{"model": "sound classifier", "n_mels": 64, "hop_length": 160, "norm": "groupnorm", "activation": "relu", "weight_standardization": false, "kernel_size": 5, "init": "torch_default", "optimizer": "soap", "beta2": 0.99, "epochs": 149.4, "decay_fraction": 0.3, "final_lr_fraction": 0, "adamw_weight_decay_other_params": 0}
Rows from block 3 of a small sound classifier, named by matrix and row number. Rows with one number belong to one channel. Each number is 500 + 40 x the weight over its row's rms, rounded and kept within 0 to 999. All counts start at 0. Numbers have three digits each.
After each channel's rows are labels from the 100 clips, of 14848, where the channel reaches its highest value: "responds to" is what is common among them. Only what is clearly more common there than usual is listed. The data: synthetic speech, music and everyday sounds put through simulated rooms and audio effects. In brackets: how many of the 100.
# convs0: first width-5 conv (model.blocks.3.convs.0.weight, 160x160x5, each kernel summed), inputs 0-159
# convs1: second width-5 conv (model.blocks.3.convs.1.weight, 160x160x5, transposed, each kernel summed), outputs 0-159

convs0.4:425498537510567469510420505498522536515491477528483452527522541522485498482494460534489520533503489466485553416508502586515513505450495579561504535512468526501502538489490529503475591482503517456520531510465485438457479590630505538618539475559498466496481526452424467448543496512519476515459476545482427531519468497534506432442499548478479474468508451474457483535456508443554458487536539542588457469462498432548542488549487535426486523528569555458507485512527438447479479540546479
convs1.4:494512432473536455506547509512577435522513452478491536532559498558485517472543494538456519483464511490526552544443500449433493550516493501496501483478498500519480433553466509571513415466420468517450472498437500483505445456494453493401521443488497474430487533521567538450517482538495526498525450457494591571532521522528477486576539478506551532505424458524495503442569489475552599497475493528501540560503487454482521590509561474562513467524509461546478527516578502561576522525554525
responds to: everyday sound (100)

convs0.140:494502486484550542453468501495545528473492557593509485468471531523588492585514509602550548483477496531455505533592467471502418445567497516557508521468489465484514555470471553429490563500514459474485537505488483523489496494545505514497402473539511553515549512555530570510495566550540445453552496505460529537553477600498453506496504537554510480402522484432507514486529461469492529467509463530496471524480527485517449464527514520543440550479465559426495445491551484443540433535555470
convs1.140:464516503475507458560512509514572512542511499472550475469570456472449488419568484457494480451507509477588511440461536470472519542528495493435478436468488490509441463471550515542474515550471511496438412548478535474505414512530423574558496445480499492455503492465515476488450477501523518481488477505463597547467558499400474525521456529550474457513526475610477524552484547459492502509516571486500533483520566548508515463483541469560515416568552452474514534438471446483494517462459541
responds to: everyday sound (84)

convs0.74:503484509514498483482579500446604548502497486507470485461499475535582456508473471549553546500498519542462522499518574549416470527498525490483511556541451501523482444481540554517497585581458504472493440489422518535498517543552504519532482484470549465477401410483432455483480496480500498469548476523531529573531464545502544500381518456483481487453472487566549494505498544478551553574511554456546489431499496515484485478572492550509534537477453520532523546499471540581523536562450533
convs1.74:489470441518481511515460482571507443439456500486544467469484505484491537504451542503515518381468513436503504547450470512495487492390447487495476464547452486497545505413514480433410517414518532488456494538539498460437451522496521517448527456447508496551564493464474461512521460499497427487511535530447479488446526534513473459509555571473508513505501452473485555469474483515499449493550387561462493509524495473517508454471489483511486412559543413425442459504435477502471423473504537
responds to: everyday sound (67); dry (55)

convs0.73:439493556478502541578543500416461488535523521495483493417475495429482525576466510512440489473499496475478563458463495495508464493483498516521519537445511498462589517516503583552481558512485520541490478474440491471501537535504565597555534495442505487497471503504512479432522512471561477546526563484513504467437580521502476537490519527473491489501498551489541495376446507465500579466484506614471575517569483430533522528463429524433505527483507532584518509523481528540446493477512565
convs1.73:390495444446458478462471489471513401525539447469478535494464541426582520457420516449461501498472457523473517511508512526490462451460479549483522497452552457476488484462505472477496516488537550525404468487469468492450515457492510529483482483523498518528482536549600539443529572473517463481443546484494465467540549413415470533459489464538500569427466470504510526524459556520490463503514504431534513441520513504511516522438596517596515517523563435538484511523477496475538583511493488
responds to: everyday sound (52); dropouts (31)

convs0.15:493488496461501422470517429469434506525539610537479483574432473494498469528448499525514487441522491532528500501454504475466532504505592514456467451537434448542475562494619532516489446552505464468411484507478516489509503505440548492613526539456511479490481539593481490555504570485442504498530513417444558521490485513485500590564444473469512490537532509486464493554537496473507533485485494511440483457538472541508570502507453512578580484494492511443517513541554487542499507495534499
convs1.15:535543544525535499528505532491515471517477513425466509487487463499568498573552537495470547548403500482511584462518530518458462522546465567541523540546485541507523487487478516497538519473487452526595497477508503443522519491483502540535495507464454527540542522446510511521540590538494427533500534476538465449538571461515476479547488511446543487538525520497601456590544516452468467502504505522490488544515557489430526501418628506506490482492482476445508504528451518524455656470484519
responds to: dry (76); drums (61); wah (31)

convs0.18:515570511544490515424464445506546556563542512475488435494534447514540556592581490467463524561497457473523457567456487521536579451445582568461535510507466486514501451495453519526495513469521510484456586553505562474558431501519499418552499478477503485518448474469511450595504511531511510494549473461485464505516442510472442480471457462526476445499557434486526534439508491497507526565562486513471478458447520483498489552555542483465458477488500510435492420537555484441470449444480494
convs1.18:522407452515439422507486475560507522468542476484471530450560473443490495563481567446492488502445452520447548422553495420384480532436486442531467499489483553461475433446548586541529471514512489499531448509540506536478537533504535521481549459501501459470528509505506508434497570507525500512493498469460554525397477485525504477482478538476539515483485488510489464576467509489481481465465527535482470479513549461460561510444502461570549528495498510438451495460414470544504429481541408
responds to: everyday sound (73)

convs0.150:462488490439499519463485556479492505555476464445493478556504450502476546491496467532468453448477521523522618502576514441508548463466493550491481551495514447475509467493470507516459437542546508480512594478477505551469473497454487453517593515447466510439524480534459534521472472484529473538525580516465492427454498505513458515514517526425567556579519504546541554485579498452472533481467496459440477407583519482513442563524517530566499452572560526440509487507479468442520551522449541
convs1.150:470529485479521482483528462521460461454580530493456558467548566515568501452542539499527504507480493556576492561537503563505467448554406440486523474477519497544395546544495475519489553412549578496491440513494518464504507544526459528488420454509533527482468486523462465521515532508490467465540481451586450484525490513510553493476479480503481472500519536460517515561489447482445524530497473556448442488575466506544582465435515584401539463495465551484488475470573523489498492580473502
responds to: everyday sound (78)

convs0.86:578505496471514571509539504433443494497398557500523466508497489503537543535490520474511460538517535470500543473520543484511509469459409543474457509506460459531519450531543648526442477477531469456496516540488483543476487530570474516557509516482503530591475516510464487542510463430469551422498482432433460467464456453499526516521512484470510415531511475518466453635458505527530505488482498519396489444426456505518476488531522479465532470536576517471535495498443498471500455507452509
convs1.86:481503512475518564448504487484449479516493514480500521534518566521514513532556561572498463491460523538525490522580476567388539486526438493491549550435577489543494548505522529491511476545540423460520553494510521445516454559567477558435527481527475483476494495504531500515440511560476573478500565420477513467478494483449535440538496536477565538544557546494560424549464541523491507470487483528513516476506489455476577471626520499440455578485482456541523505537538473563476506566518504
responds to: dry (59)